Rows from block 5 of a small class-conditioned image flow-matching model, named by matrix and row number. Rows with one number within an expert belong to one neuron, the router's apart. Each number is 500 + 40 x the weight over its row's rms, rounded and kept within 0 to 999. All counts start at 0. Numbers have three digits each.
After each expert's rows are labels from the 100 images, of 14848 (inputs lightly noised), where the router gives the expert most weight on average: "lies over" is the class under the peak; "strongest on" is what is common among them. Only what is clearly more common there than usual is listed. The data: pictures of board games with random positions, seen at a slant.
# router: slot weights (model.blocks.5.mlp.router.weight, 32x160, trained with AdamW), inputs 0-159
# up: expert up (model.blocks.5.mlp.up, 32x32x160), inputs 0-159
# down: expert down (model.blocks.5.mlp.down, 32x160x32, transposed), outputs 0-159

# expert 19
router.19:483467546532516528492502577471549480502488503501518493510474480486471471480504445512590515408481509407511479558498591496442531480538434509505460504413532416513513491513521425442532563477528577481499483534461441522538544540562511508535534436472561464485452482477514464467489540594462527521520533540564522524529486573475482530476486510531448478548525562538440537506518566465517477470451474468469513498473548488426523484521449490467532520478484434531445458393450445512529543543487547
up.0:437520443506548483438458559445503476487501524502540541528483577441494395510475489473546512462489454495443567521496448476515476464468479444516474475544515537539470553503509421547426563514528498414528499519489518481568525464488514473521542461438458601534527499505485589432448456553518603563471445499520512569499572478468484560466454444554501484474501524439484514478504550541542526523482461478553519522543483498475530512529542547485513517529575477506585469526526482477506526462460498
down.0:536513553482487577545494473535477495557534505513519458512492441464490508485517452428417548477511490531540440542435534548523534535519469531503576499463508519537518447504486570481497443424518500571516488522532479470562428452548478554468501516539448479514502468484491539604544492563485487485430467533487435547457428427545487486487506555489451507446470432547400445483505454483490498528449503551512466527503456487551530490430502471502524437528487551543567559539523549458550449465510523
lies over: board
strongest on: discs on a green board

# expert 20
router.20:430447485543489502503493585522493509511485490514476526596512497493376458469480460478527562494480505495523485556491533499577538497437497511529454475422502546480431480540527465478498536447502558499544449547575496543546518439490576579527519480548442459476497474432493524531579496525515548487506545517556465476417502551480543500550574514482520495465496451568461461486430530493475570472482523519448517517495436537494481478526561453502459504432514537555480424476531515462531452463546534
up.2:484487567539505509474411460543444476430539502511538452491524612464479523505470541443558521535491467456417570554531416486533520538477518464519505479477479494539486522494444512460510583477536583522495521478490602441546512490475428548572522457557506488455533416552450546519520483509529546572502485475536502490493505466483487499449502517442457563398476513540508520459510490490438497535472492572444512507420531452504510505472492541529493528486489498406517491453530464525504485520507554
down.2:551529458472467475512545421508539509517543502536494479545464491524507491490495452587448472488444460545559551493461504545449404546518499463444533422495477481542536546519487382573492511506500504396517519516547564575458585514548502469431463510464523555511505555457472490520504548516486513466538471469427486498544530493524539516496500513508553506566547508523422527535515550531515472483487453423480520533523517570422526513514537562449487532482539502539521454585555515526541531489524473
lies over: board
strongest on: noughts and crosses

# expert 1
router.1:555438539514475564454551484502469411470492488469505495447498422440509510516500532484529584532501469467521529552538459473539501474524466468498479480467484475508414390546545468529519486527511457538543527474570508454427564474448477443532414471496537483569495546530555551511456479506547511443504521533509526475523582558550536441484534404504569532493548594469540514472470543459478481498482556513399510494478466482465488521536497433546527455518491516532517502490488463544520523495515563
up.2:422532505497497535429484479451547516471482440520507464523554506459453482500526482466533509479431442495515457529508506483540448544473549480524438522504545492594506554439494542488452462462455565512523510537429529475558483500446406463494503421457469557435459515519499562448459574525459507491475478511477471519559538469488568493500483471463507382450492510488544546567529462499527548508476517429523497518525490487431488502572583591533532430455538499474516452507492491484506482573542510
down.2:511577486541575506506475509550488535569533534452554516575526514521503439498523553444483480443574575499523512468472516524531483403503517541516539447510523468479500542535514413555449578480460454561562528463537501528489491556493513554505450483452531411461518482489485491486489551542451509537503485546529468528466448450474450562488520442535486578528470552507514464510515563466511426470533444574454434558540466522527465509478504464438513468545545508560568548505518469474445516522501522
lies over: piece of the first side
strongest on: first side has more; nearly full; discs in an upright rack

# expert 30
router.30:485516531539504468557466473575476484564572472470510497507503427489525524435446589456490500513475430546434541575486518477526523472481460448441494475494533414487481503493492489465510444579516530437489503489516519511446495489499518444522441456470532472556478458474527461490454513537490570517446477512512521517482562553498477548498509477506497539522592565568552498497502599419521487473537455505465519445463462509487542423477508400540439464486468541547551480424518565484553539499536518
up.0:498515512471607531554511485485523492461513516543503486474601546485455560518490485556492495541470440473552490469498513535457527499480461513568579462535505457495491452501516430548536472419534467477491403463549506512525544502457450511512465604442507503514481498489541525537513526531509437452497570441497478467498489504397590490560531559520542530465471475481546477575507587451438464538549555483491467538506503442469613512514492461508535547497505466480500550469564506505484486501532496
down.0:537524495538475570478478475470477491488473480567485587434488462503470462462538453539477461475411532587489527501524535443453533532561470497544422512487439554498535512413506407408477435549476548490451504504545540464504490424480517471516483506516560511483528448466549427465468485501444500529509539555486457447519483464478483441517484521474520498512420515517490540525501463532537555465465514488502490539431432458452460518582494497513507530520442475469488421541451483426448474540557481
lies over: piece of the second side
strongest on: discs in an upright rack; nearly full; second side has more

# expert 31
router.31:504518499485444512493463490524522486440526463500553470501459558372523498500516536488522545549557423509530444549543488545556501465485540485480496425495529444554462527547524458443383456573558510474504507477484522487491513502466471463527450480485490459499533494538622594489488469488489523534483476555503575529538519500551513509501498480592498551493541489597537569514534502515472446479437450491450549533504520571407565481536482499522464505503545522525542477490510542474445486527525520
up.0:542498557445423506523543513459455482533499572483478504477512543530601557565452499453506476472517438526508449519581556431509496463487487508533580458544554494511581447541449536530471491550563460480502403499449506489430432458456515544460479493492464507507503476418476486572483457513475495477511480517503481469510479553531520554483530559433528472503544458456535500518491466527435448443395489506493509485465548508521435464497530506434530428560512508482509487502504469507578511499429528
down.0:472478525537523559442480493556557473451526491497508543522477439555490453458531534551514498486516548437456482425422495531545475562537523531527462444466476473523526542411553538529514519448488530510506499593493477530557556549461450439513508528541472503502532475502487455487504508514560540558471541564478536443584483485582508495487453502470535535466456543508529508557529574474538603528608487513455496499457501463522496489495519470483591492506538489587483420487482502514531509430489446
lies over: board
strongest on: stones on a line grid; nearly empty

# expert 14
router.14:455509550469408494503448596544528503501454487533503525482480516535466369544431466417549537523406529433518539518506564447489463494438457604437473501467537498541485591468527539529475464504543522512482499493611569504459518533510540526505530501540468463510523457533489528490528491533500539481542560496531528537465505540475497464489513440556523488521557493522497482463429529466498553528540496466467495451456503558492550477544514550477484460468519506506502456510466533500558549463515591
up.0:511510536530511565482429473513504485482470543510509513531480477453508451501535485447517511485550502493448560560524508502496494443486540488475489475511514551572507486462523494583449581586507554500510488607537464535563419529518523525535580446493500534501530515457490534507438440516516545512518418525540468542487564521538390562507544447475504506532432458477477527482480451528528524513521466474544520488504495523456397477490529572482402514490465556545543526475582459510434432476493508
down.0:523561527493544485428603545507484529492534522541467507466474505470502595471533511548478561528469479465516472424525514508483490483534488494457583506500470494496529509481549438363575485493520546510475468440502540477484580469511488485526523491526546490467407503544462458549487535495412507498551547503478525435469505422506528448507551553503519482448541550472484536487594490485475469485474505475506478519527513453502595554582431473506514446483422539502456524515481473468510555570528510
lies over: board
strongest on: discs in an upright rack; draughts

# expert 0
router.0:539446489540480526453451571495506457497483469457511550520470503489470498494465490449521571529516404492536492606506585580473576497463519552596480508424533503468454505557494473466515498562563606520422429451502486521573480500511527534481497484552513512496473544426433422471482559535470517534515516498519494507553473496449527480548519493513491479422575507501536532481538546511523502523496454544524531464437487543511529477516526501467561499513463416508526501446503492464574567496499476
up.0:451526386535499441440539500482535497472453420525543569510459495493488485536475505440554501461556517474494463444462591583517477415537500491492491501532467434555504439555471527448522503513504451462523504493430478456601472459547522509510523459521500538505438561529524586448467522449500572540533517484518489543465508520518468473472506480545458435504521456461481528474473486510493466453395463528527543478514533512446508512545509496553459463503501485577506444424542533515505450514504573
down.0:641458478468479532517487488515473505457497533448531477495555433487492554509529501527553567499517522543489434512513536425501553528547510454543564509481519522528542566531500444569500451432553539548485511434438512562451491518521519493508462486468495488504535382488457493508498482448515495531495492545513545481552526520465473498456563479462520489472492533555485480420546589553489546542577535434495511527508466435479478472504495592587523517477566442481480500542578466485484501491482484
lies over: board
strongest on: second side has more; nearly full; stones on a line grid

# expert 3
router.3:517503541539443510459457556501524443455472450441577509531473423459435465454471533500529564509481539418442571521515443480517437495476530496477434444531520551551477534490459519412467489548524582507517541467581510557507485486449568486494536470488517522504464498518464481517430516500518544449509526484564489498500514517544493532478603554491568521528611476459495448483452552479471499470533453495433460510452514547483494519492475490516420486518504469534542481473451448508531518517539594
up.2:539505510448545582502533544490492493498471533560506550534489463453504451541530461448478496454500479552506553538523595475550488455495453528520519514492538417590524523522459520473484585485560527514545486497499518463588485548506493514568567516504428525513522456459490497466505465556450502519488509582485388527471625483517502566445448471463513499425528486447551518530550510421496552527519500425474535439473527518488473500518423497495558509455478454543495502477513448527463534503482492
down.2:565520536464473486530523537499533557525492439419448474499485532478547501496525491560462517476519542426442495407527441606432511514430488468430485517529483550517481448487499528526551514574443489489493530397511518533516525440513465504482489544481566501503503492482448503498524443493510513536563515516619495442508454437507453389524493504450474505562522540448442467455502459526461496471552577481521508500503431509489465409489528484541474476507507505529513550525484541493414517492527498
lies over: board
strongest on: noughts and crosses; nearly full; second side has more

# expert 11
router.11:490478577550521496534474489442513519496468497470549470534515533554491485437415544518550503501498475418470460528543472487502528444454477485505520464416450538554470555504482449436524501500565549499450611447542502529436506453462533533536489525533493551515397557491505465518537396567477539528486475473496505543434548501543422505461528494512489465554561533529503450448487524483500562423490523488524425487512481497537490465515512537512522455523589462583497484486509535491555520480541554
up.0:502469506464570525522488488511541538463451543550479597492593419503521556471502533442457443482436486464481530487442485476426483490470517500437515510502502426471501513480478446495422428511562503519562492510470512518457540528508454490524446556500517470457451522458525477465484475448492547490517572545432472479450497549526557511462547535381538485488500483507572453480506526467535533482534495463512429431468463492436583580470447492538500521503563483460526547491518520515479582471494451
down.0:446528511457451438451471483507463491507490492486510507525409552498475471516487435512542545441453515554499424515456547446444524485457463449526519547561587495469462481519451542528507437447524517498502479495534463504522503466551566505456565487499539540585501433516586491543529518601488545507498519487473557443541470458465539463587531597547468484461452470481450523532562454475443535587477454498501516528573501487496463511531518538525506500527487471470513532532515494471485461552505594
lies over: board
strongest on: stones on a line grid; nearly empty

# expert 22
router.22:564522503488465506455569481505473449440500505465542547553449467435522534537480522502510515530524461485563448448431594510617536564541504514533513482471513433578488557474569456522442595573530504453519526501510522453499548550533528466443519500512484444530575551560588527476509503491464471490553458474519484501517469498515480487399470494587493517539497529462495489480547469536470494506516501523509496529527534504495470485560393478519508513521481549474489571502508475519486553513466588
up.2:486456474529500556480507561490462482535480447516456487434500631524520513411464494480511418403510484521412559506507508540509475477523583548470530512548520478498520431554582475551558498524505494496507507506456504509498453456520480568467505531476437498495508491504425473549446578531435444520465514484563546471535501450500563541524454496547478531524422497488514479504444562519477557520430547490495471534567514589447472496500509494444525541483519492493548486453476493476463499532587504
down.2:469552530517496463498475458523517576468501472492509470461570513446509478450487488491497570559585520540443473520462526518509477549561496439504443497450499502526435517422571538449547484508527545457579487500527521462551582479476554451545509480494492484547362497525497513457491469543506560379515548483469443495570552488513438480434538514483479503502505483499464427547455502497513492504485504519429454469475466522569491467548486458538496452484522525485425494521567558484552531459484472
lies over: board
strongest on: discs in an upright rack; nearly empty

# expert 9
router.9:481515490520430503432512540476534460483501465477569534461443547398437482472489541479508470488567496407533504499495507521485544522516504488489519495450495491462488517449529432477459479568509516509459577511490545543513548504488523513478516488551466517487462464437435527524564462535446460499586530601546482531490555498549490426521553439493496487527580492587497494512480467428549572483488516465463451548434426535493532500483484541501514503542520483589484440393520506522557489482540510
up.2:472571544436489529486494525457454488519519506522499428560486561447574480480476439515499510474492426469480480539437485538534508493515531522463554439519486523555466503552459535505500427536513504466551504483510510413513536470415541446497529520544487523565511510457592560507484525504546528375497483465450508549488459518548496524466469525501500503444440495489454514464580572482514456506499516468432490534509488465468504464538497473512456434594517513584587502439525466511447424495483454
down.2:525493454489471411504528466536527523465515545442552565461535520556470456504404471528439500517541462561536465483475364480485464564444499437481465547499520478541532509546503532528513530501512501538449535475516495559416553477519514545509428566430568499506558466496525438483494490486492535486426533541568477563459516470442467493495461531468435465545479554442463491465490542532485577513472503489488498451471502493497490519468485492496524532499411478486455473489482614552446531481520516
lies over: board
strongest on: draughts

# expert 5
router.5:514501470554424491582512485586422524480552535469532525509464483500511584487483558546513484512478458505526453533516587454537495510558577544544556431474512479485506583480505484440439455520499433490541498561564498441515452516567543477483530486451503470528497470482579483429461533487489506517433520457445513486517448522496455573501476538590471583566499530539526491553575526487548451519516462509542488467482476485515551476484482454495463469513479577496572519488524522485480491483479420
up.0:452498566549527422482474567500533516549472505497472534517549484562486505451533493523514527550489528532441554474444536486546501524506533531431462507538525488477511552463476453491541523495517441522463473466515501466481487524515437565488527481483580528535438511442486445474404545548453460474545518485560507537431432528557555459467478484495593509469499571470531492489402496484482503470491463430538437532454587544496536468519527385521560530475464468511481449484490537508523576556481493
down.0:436548522506502492551484432447464497465537500476499465537506471488452463473536550637428460437493485515460536530588452455492462470460525559513462504489508453509416451512465481517491433498422449457421596510460435529479495449448482473492522519462535516475553509567561523516466442468547547592533461450531482466476458504490514490559465515497523497492473566508514495512459463454450547495459488483556584539549530462464497544543533530538520439549529494501531505560473538509495468504493516
lies over: board
strongest on: discs on a green board; nearly empty

# expert 7
router.7:515550440496509475516419493432579570520539501530553492563517539481511513519476495454522531491568505461438507497565458514506534493495502540518590576427474528498550440515546470536497543530507527520443530499538485488490497511565536551553559524587408493468531519564439477520529469549447558562494477555516466525442539449590462491509557501496425502526511501474537529477501451462500556523457473469511457430471503509542520515501507558494591454472587525552485547492515512501515529571489481
up.2:532508498529470532542515550491547425545494580444510534518563498522523617547488476576421451439545444455459496557440496556561531446557513473543472480413482494567513595460535446499535473468501525511543484480516444533564501474500558507492510504474500484519533449442507441457532462520484535512481488470585526546478526448454495469542585473506519459507546475519473449503534499470523522512477498521504476543464454555493548510419532530468484541509489513487576452495520514512420502482553577
down.2:498468545447564508402397487506467532522485426503516465440450522497508501514510525613534484509528500486535437466543511536502469547460492528483471465568514476500542476493401503538499534457493471520549499526516549563498543538506439415524497551493442554554494522512613530466456482474479469503464480504521529483494474498588487512382508499531504500541449441446507510406526491496477483441553482515489492463484486525440498512531475550584501521491526486472483469559468554547529535496415473
lies over: board
strongest on: draughts

# expert 4
router.4:487496546567477512569448556501510521540458530491533459518438518476417481499533470460537540497537522447492416501538495514465472458494457525489526420469538497499536577463592433435543495488589508530486502522568482558491521529489483562539578442463484487538456470515539537536530478503455573483518469558532520460439493546504406559570499549508504506550518464502497467487496478443523550493426528466439429523468488549461500552482469549537507490487590483520434416480476507540494501517537491
up.2:454509471502523506414467431574490487526479495421478492454459422404517426477468524458435540471536596461494496460458471513506439425519516514414473516517550600504462485515474502542422521448498502536468597573487517521476492503503548540472504476497532503482521518498449517538501520503564522536504539556516436452484499527499431465420530489557474460576509511557446501506494518504491521555494526507472481404478536470446483526469490466537469481526536595545458531491487511503567490531480492
down.2:510424452489526493541462524490515512471452472496505493576478580558513502481553541569511469548541451518505506483490496447492525540509496518498509569533443508505549406391443490446543520510456500508540457415517493522451530466533542466596515456472423438499529479471433528507527555495457519429540476483462489564505481478491559469507469553463450460485578431464507545528440438524472552491445522528486471523478520515549536429485545525510566479516439459496480510525511580438489505443488549
lies over: board
strongest on: digit grid

# expert 17
router.17:533395484532514469455513584439515485545535481435518431486504505465431509472470530504458529467445448500504438464583498528448534544470493522493529462426545430530486531500460417513475519499507484460527546430533537464529535512547531538566497470571437457490434560500510471450514484518457503526566500479612535450467501456501506547490550528512524471591590486566514484485486496522536497438407467492489527512500460462523533556524445491518537510513522532534484477484526472440545529440535491
up.0:477491550484549487543453504503562553447523462546467524547502542470474491527517497436574505560516444478485562562413460502529521466462525503521503483533499510516440476552551555478546528415536539431491519548493541501485505527553479454511496497507536498532403520484493553528487484541501561574464431444440540525544595521524495563507546526560465542398441522523490488526587446554463487574496504551441502500516486545509474500501546522528464544463537477480571483477552513487574470455530516
down.0:564395510456527499430441460494451452472502519479564456522464552458465484468454468436478387488540389579521451539493524518489474512452512532562450507535515494465525516535489548507473509531511537503563487535514525510558507510450552494547474497490562524505437483480505487506490522483521503507565520514499479446506463414478535487509352491475512478527515436529474542538476531539534524528575468452485478513483506515408482475540494542448447459445554524503527437553488461533461522546454503
lies over: board
strongest on: stones on a line grid; nearly empty; more pieces: equal

# expert 21
router.21:478502483462532530444471511530447527450494487537518418489526537486494483541520448521528435520513478509468511507494438483431455572482557550490543489466446493471463409510458522503526579466498491504507501548519463451485484486475510531548533584559465539544507518457528518475448524515526477467507512380482518436482456482580583523437487461502505517503479523483484507572483496527421522479449550507547524562524655448483568491525504549463542480484531526480524471454528512524498454513450603
up.0:468497455482458487456525541421456507530556487568547547569478531525499507500454518529537522523475516421506481539435461572540452454485531352450533524517524522476570520540489509542463473556474581498483483526543507492523478543526447523513520447532521513515487524517547557454551505486541516501514463463473471506464497445508512550467503434468454532572575557441554551415469440559518448491492522488387451501476486537542496472503456479479534550456503512517567495506505567494529496463462450
down.0:514553486534525483482465419537483476522494445460510517504502508483467482446467472511480474499533466480484497492543554475507548489508507537450496504496511473531488508512418426524615521478434412480486493533502464513442537407448532495495490560458506510471572510497454467493452482499483564547546562542495520555506459509519572531551418591556500517537475530559476462566600568449459524540454395513548561519473521531464487485478493492474488449529463468440504552510473552552470535425526489
lies over: board
strongest on: stones on a line grid; nearly empty